Weights of a small class-conditioned spectrogram diffusion model.
Model: 1.8M parameters, log mel input, arch unet, norm groupnorm, activation silu, widths [64, 64, 128].
Training: soap at rate 0.0041, 9500 steps, batches of 256.
Data: trained on short made-up English sentences, spoken by a formant synthesiser in many voices, 26041 training examples.
Rows from block 6 of a small class-conditioned spectrogram diffusion model, named by matrix and row number. Each number is 128 + 24 x the weight over its row's rms, rounded and kept within 0 to 255. All counts start at 0.
After each channel's rows are labels from the 100 clips, of 14848 (inputs lightly noised), where the channel reaches its highest value: "top examples" is what is common among them; "peak on" is the class under the peak. Only what is clearly more common there than usual is listed. The data: short made-up English sentences, spoken by a formant synthesiser in many voices.
# convs0: first 3x3 conv (model.decb.0.0.convs.0.weight, 64x128x3x3, each kernel summed), inputs 64-127

convs0.0 [145 120 114 175 143 127 113  94 144 141 120 121 139 133  92 141 192 128 140 109 112  90 144 100 111 128 124 107 157  90 103 127  81 157 122 135 168 130 105 151  77 100 142 118 112 105 106 157 119 144 139 102 126 161 135 109 128 134 104 136 135  74 113 115]
top examples: /ð/
peak on: /z/

convs0.53 [138 118 123  58 124 111 108 142 152 144 124 139 152 117 141 144 126 158 141 154 138 145 142  84 101 145 115 123 126 113 144 111 117 140 124 136 140 105 141 122  93 122 152 118 140 105 118  91 155 129 134 130 131 131 135 122 114  93 117 102 124 127 106 125]
top examples: /tʃ/
peak on: /tʃ/

convs0.44 [146 131 148 133 133 118 117 110 103 106 158 126 146 137 111 151  87 141 134 138 241 110 146 117 118 136 139 143 150  26 188 129 148 117 144 129 120 144 132 129 112 132  98 130 177 136 115 131  86 117 114 138 121 135 151 112 165 144  79 152 139  76 112 126]
top examples: "where"
peak on: /ð/

convs0.47 [106 121 126 146 131 125 193 141 135 129  99 141  77 102  95 105 130 123 133  26 111 136  97 116 157 121 121 139 124 145 159 119 139 102 133 132 105 125 145 131 175 143 137 129  88 156 139 106 130 131 145 131 132 116 110 100 112 117 141 148 147 141 121 127]
top examples: /s/; "this"
peak on: /s/

convs0.56 [112 142 152 135 136 112 146  97 114 156 144  94 114 143 103 146 135 168 104 108 124 121 106 135 146 122 122 125 126 112 102 142 136 135 142 112 128 126 119  99 138 160  85 127 139 121 147 138 141 133 115 119 109 127 142 129 124 131 124 143 140 126 114 130]
top examples: /ɛ/; "every"; "where"; "was"
peak on: /ɹ/

convs0.63 [122 129 122 143 126 128 164 123 133 120 130 121  88 111 120 124 141 122 127 136 131 129 107 145 130 121 129 134 128 121 166 123 109  98 149 131 112 151 126  80 107 145 129 125  72 121 112 132  87 128 112 128 125 123  96  84 107 100 124 151 159 136 144 126]
top examples: /s/; /ɔ/; "this"
peak on: /s/

convs0.41 [146 120 124 130 135 111 129 131 112 123 120 133 111 104  92 123 127 148 117 125 148 108 145 126 118 150 141  86 131 135 117 171 138 119  99 137  81 136 118 139 165 131 136 119 113 118 128 124 120 109 135 137 121  95 133  94 120 141 134 157 144 153 112 124]
top examples: /w/; sentence kind: question; "where"
peak on: /ɛ/

convs0.19 [143 150  92 138 113 115 129 133 127 109 142 111 129 115 127 115 128 111 138 143 124 125 117 134 134 123 110 143 127 137 126  88 109 118 136 148 147 143 123 135  89 150 116 115 135  91 120 128 139 142 131 134 123 130 117 142 105 140 122 144 130 113 134 135]
top examples: /k/; reverberation; pink noise
peak on: /k/

convs0.42 [133 127 117 150 100 150 102 122 149 177 181  86 114 135 118 138 108 137 126 168 114 131 156 135 129 129 148 113 126  93 106 106 111 113 143 149 129 122 121 151 127 154 123 117 142 131 139 146 149 143 134 115 109  93 135 141 163 122 109 132 123 107 129 158]
top examples: muffled (low-pass)
peak on: /i/

convs0.55 [118  84 126 121 127  73 131 119 133 137 120 117 128 109 127 119 131 135 122  71 122 136 129 136 129 101 116 128 154 138 130 129 115 117  96 142 139 138 137 155 131 136 106 155 157 166 155 126 127 150 130 116 123 116  89 154 156 127 131 155 153 121  80 137]
top examples: /ə/; "the"; "a"
peak on: /ə/

convs0.30 [153 119 121 122 129 104 118 105 150  93 130 134 127  99 150 116 128 115 108 131 137 135 106 125 116 120  89 148 126 139 118  92 107 104 156 122  89 154 142 130 101 155 128 115 163 144 114 110 104 124 133 115 104 147 140 116 134 106 129 135 116 134 114 141]
top examples: clipping; /ɑ/
peak on: /ɑ/

convs0.40 [124 105 119  68 153 115 155 113 119  87 117 134  73 149 132 115 118 152 147  72 100 106 134 107 119 134 147 100 133 132 149 145 130 188 133 131 143 135 148 170 136 159 119 143 147 142 176 138 123 153 163 152 156  85 161 125 142 159 145 141  96 121 111 128]
top examples: reverberation; /aɪ/; "my"
peak on: /aɪ/

convs0.34 [113 159 120  88 149 123 125 137 145 174 121  86 115 106 108 135 111 129 131 173 113 133 150 139 154 134 158  97 111 104 133 136 132 115 136 131 115 156 115 123 101 151 120 169 133 128  82 135 100 119 129 140 130 104  96  90  79 116  93 126 118 128 133 144]
top examples: /b/; sentence kind: request; clipping
peak on: /ɹ/

convs0.36 [148 139 107 123 139 111  93 131 123 144 153 107 135 148 101 105 153 178 118 156 103 135 129 122 120 123 137 121 122  97 172 143  99 126  81 144 152 127 113 142 150 127 126 162 150 116 151 167 148 145 146  89 140 121 145 125 144 122 105 161 106  96 137 154]
top examples: /ŋ/; sentence kind: request; "bring"; "me"
peak on: /ŋ/

convs0.51 [120  97 114 104 117 147  87 101 147 117 172  65 124 119 146 146 117 146 118  97 110 149  36 156 130  96 158 123 122  94 138 132 137 118 148 159 139  98  95 143 134 100 133 149 125 140 121 147 124 109 124 124 147 101 152 135 114 104 135 113 115 110 139 122]
top examples: mains hum
peak on: silence

convs0.39 [139 139 100 121 147 154 116 134 141 142 130 147 139  90 105 134 143 179 108  95 117 135 108 121 143 128  98 118 135 119 149 160 129 133 145 110 120  90 130 115 114 142 130 139  93 153 133 117 108 125 106  84 129 130 128 146 107 101 136 122 118 131 137 140]
top examples: /ð/; "this"
peak on: /ð/

convs0.21 [ 81 122 127 183 131 167 107 148 121 120 137 148 118 111 139 132  77 105 124 160 128 105 115 116 125 134 129 107 193 142 121 144 116 112 124 111 120 152 152 126 115 164 121  79 142 137 125 100  91 136 139 125 155 120  90 158 122 112 121 132 122 148 132 139]
top examples: voice: deep voice; clipping
peak on: /i/

convs0.46 [142 104 177 136 134  98 124 160 119 137 122 124 144 128 124 120 130  78  96 188 118  93  93 132 119 145 131  96 127 129 172 114 100 113 158 140 124 144 117 130  79 131 117 153 215  58 133 121  85 157 133 114 141 116 175 105 111 150 140 109 119 122 127 121]
top examples: "was"
peak on: /ə/

convs0.9 [121 145 141 118 146 150 127 123 118 163 140 119 123  53 148  85 141 126 101 143 128 129 111 111  55 138 126 139 160 125 118 245 139 128 115 136 130 165 122  68 165 141 115 136 102  83  89 131  83  90 118 120 125 102 102 124 127 101 129 149 156 131 129 127]
top examples: reverberation; "that"
peak on: /t/

convs0.27 [130 116 106 118 121  84 136 113 135 134 137 117  97 142 137 141 105 167 149 136 108  94 143 112 103 141 108 120 120 132  97 136 115 125 156 108 119 146 145 121 132 151 131 126 125 101 121 114  79 104 112 115 127 115 127 133 153 108 147 155 188 130 126 123]
top examples: mains hum
peak on: silence

convs0.37 [156 184 125 150 110 145 120  94  88 138 123 168 101 138 104 120 132 125 133 125 119 146 117 122 147 100 114  98 115 130 141 107 161 179 102 142  92 155 141 162 123 132 105 108 147 110  97 166  92 145 129 122 128 104 118 119 111 157 143 124 133 142 131 143]
top examples: /ʃ/; /tʃ/; "she"
peak on: /ʃ/; /tʃ/

convs0.61 [127 149 132 122 126 130 129 114 145 142 141 116 104 118 133 110 142 114  98 175 109 148 136 106 136 123 169 161 160 121 120 140 122 135 131 121 135 116 130 123 112 110  90 122 185  97 115 133 114 109  95 129 117 103 160 107 144 111 126 118 121 112 122 134]
top examples: /ɛ/; /v/; "every"
peak on: /i/

convs0.15 [131 102 119 128 132 129 165 122 126  84 129 117 112 145 118 143 128 123 164 171 129 144 114 120 116 117 113 137 171 163 193 147 120 142 163 124 121 181  81 126 118 173 127  92 139 127 161 149 107 137 120 133 125 155 107 119 179 142 121 157 127 128 157 127]
top examples: clipping
peak on: /i/

convs0.48 [133 167 160  80 122 134 119 137 151 124 127 101 119  96 176 142 147 136 136 202 107  89 107 121 116  95 147  57 149 119 144 142  89 162 124 140 131 192 116 130 126 146 151 153  84 197 122 111 124 135  83 140 124  89 113 150 116 172  95 164 103  98 124 122]
top examples: /dʒ/; /ʌ/; whispered
peak on: /dʒ/; /i/

convs0.12 [121 124 138 132 132 133 101 171 143 109 138 134 103 142 134 129 166 173  97 129 127 124 109  83  94 137 112 134 136 120 169 127 144  75 167 133 150 114 115 134 126 132 131 109 114 102 126 165 108 135 150 126 124  86 126 131 141 133 111 118 112 144 116 142]
top examples: voice: deep voice; whispered
peak on: /i/

convs0.54 [103 144 101 128 108 131 105 111 151 112 115 118  96 120 131 118 138 131 107 133 137 146 115 101 151 150 132 133 134 111 129 154 102 113 115 158 175 129 127 117 124 127 109 120 117 118 136 130 101 142 147 119 140 109 104 134 143 152  81 147 141 109 130 142]
top examples: /i/
peak on: /i/

convs0.50 [ 97  95 105 142 113 146 101 118 147 145 134  97 129 120 123 110 144 123 137 144 137 125 108 130 113 126 160 115 108 120 135 136 112 137 119 149 173 110  81 133 127 122 103 110 129 145 124 149 146 106 119 120 154 126 131 130 145 153 108 130 136 110 126 122]
top examples: pink noise
peak on: /ɛ/

convs0.3 [141 131 132 135 111 123 120 141 143 130 111 126 140 108 117 103 115 133 130 125 126 116 110  93  99 127 140 131 112 139 129 125 112 120 111 100 141 117 125 129 126 114 143 120 134 123 103 114 110 135 129 134 127 131 123 149 149 125 152 132 112 140 127 134]
top examples: /w/; sentence kind: question; "where"; voice: low voice
peak on: /w/

convs0.14 [132 139 131 142 130 136 153 145 136 111 142 143 107 120  92 138 148 127 112 121 133 118  85 127 113 132  99 133 118 138 137 130 130 108 132 154 141 139 112 156 107 119 122 104 121 132 112  97 137 112 144 122 109 128 130 141 131 125 149 123 125 139 112 151]
top examples: mains hum
peak on: /t/

convs0.25 [123 122 115 115 121 121 111  87 110 136 150 129 135 180 116 109 146 129 122 109 144 126 135 121 121 136 123 149  96 133 131 124 129 146 117 146 127 110 118 132 135 128 119 114 108 111 123 146 143 119 140 129 129 123 122 130 147 133 143 118 141 124 121 156]
top examples: /ɝ/; "where"; "our"
peak on: /ɝ/; /w/

convs0.35 [127 137 136 121 115 136 158 128 134  85 128 119  99 135 102 152 110 117 129 101 117 148 117 141 135 138 171 141 106 138 120 110 125 109 110 103 112 163 112 145 122 126 124 119 146 122 135 131 136 121 124 144 129  91 162 146 129 140 138 132 131 117 110 107]
top examples: "his"
peak on: /h/; /k/

convs0.62 [126 104 124 168 137 127 129 118 100 137 111  91 147 114 113 122 155  94 105  88 114 128 137  89 170 132 125 159 120 114 170 106 109 130 203 135 136 113 137 138 124 117 132 126 145 140 156 107 109 139 142 124 150 108 147  72 164 109 158 131 163 145  78 117]
top examples: pink noise; white noise
peak on: /t/

convs0.10 [147 125 130 153 119 121 146 125 135 124 126 128 113 108 115 114 115 141 129 129 121 128 122 123 120 121 148 132 122 126 131 119 125 133 124 108 116 139 110 139 144 119 153 124 118 114 121 140 127 131 129 135 128 126 107 129 138 119 128 112 118 137 127 135]
top examples: /z/; "his"
peak on: /z/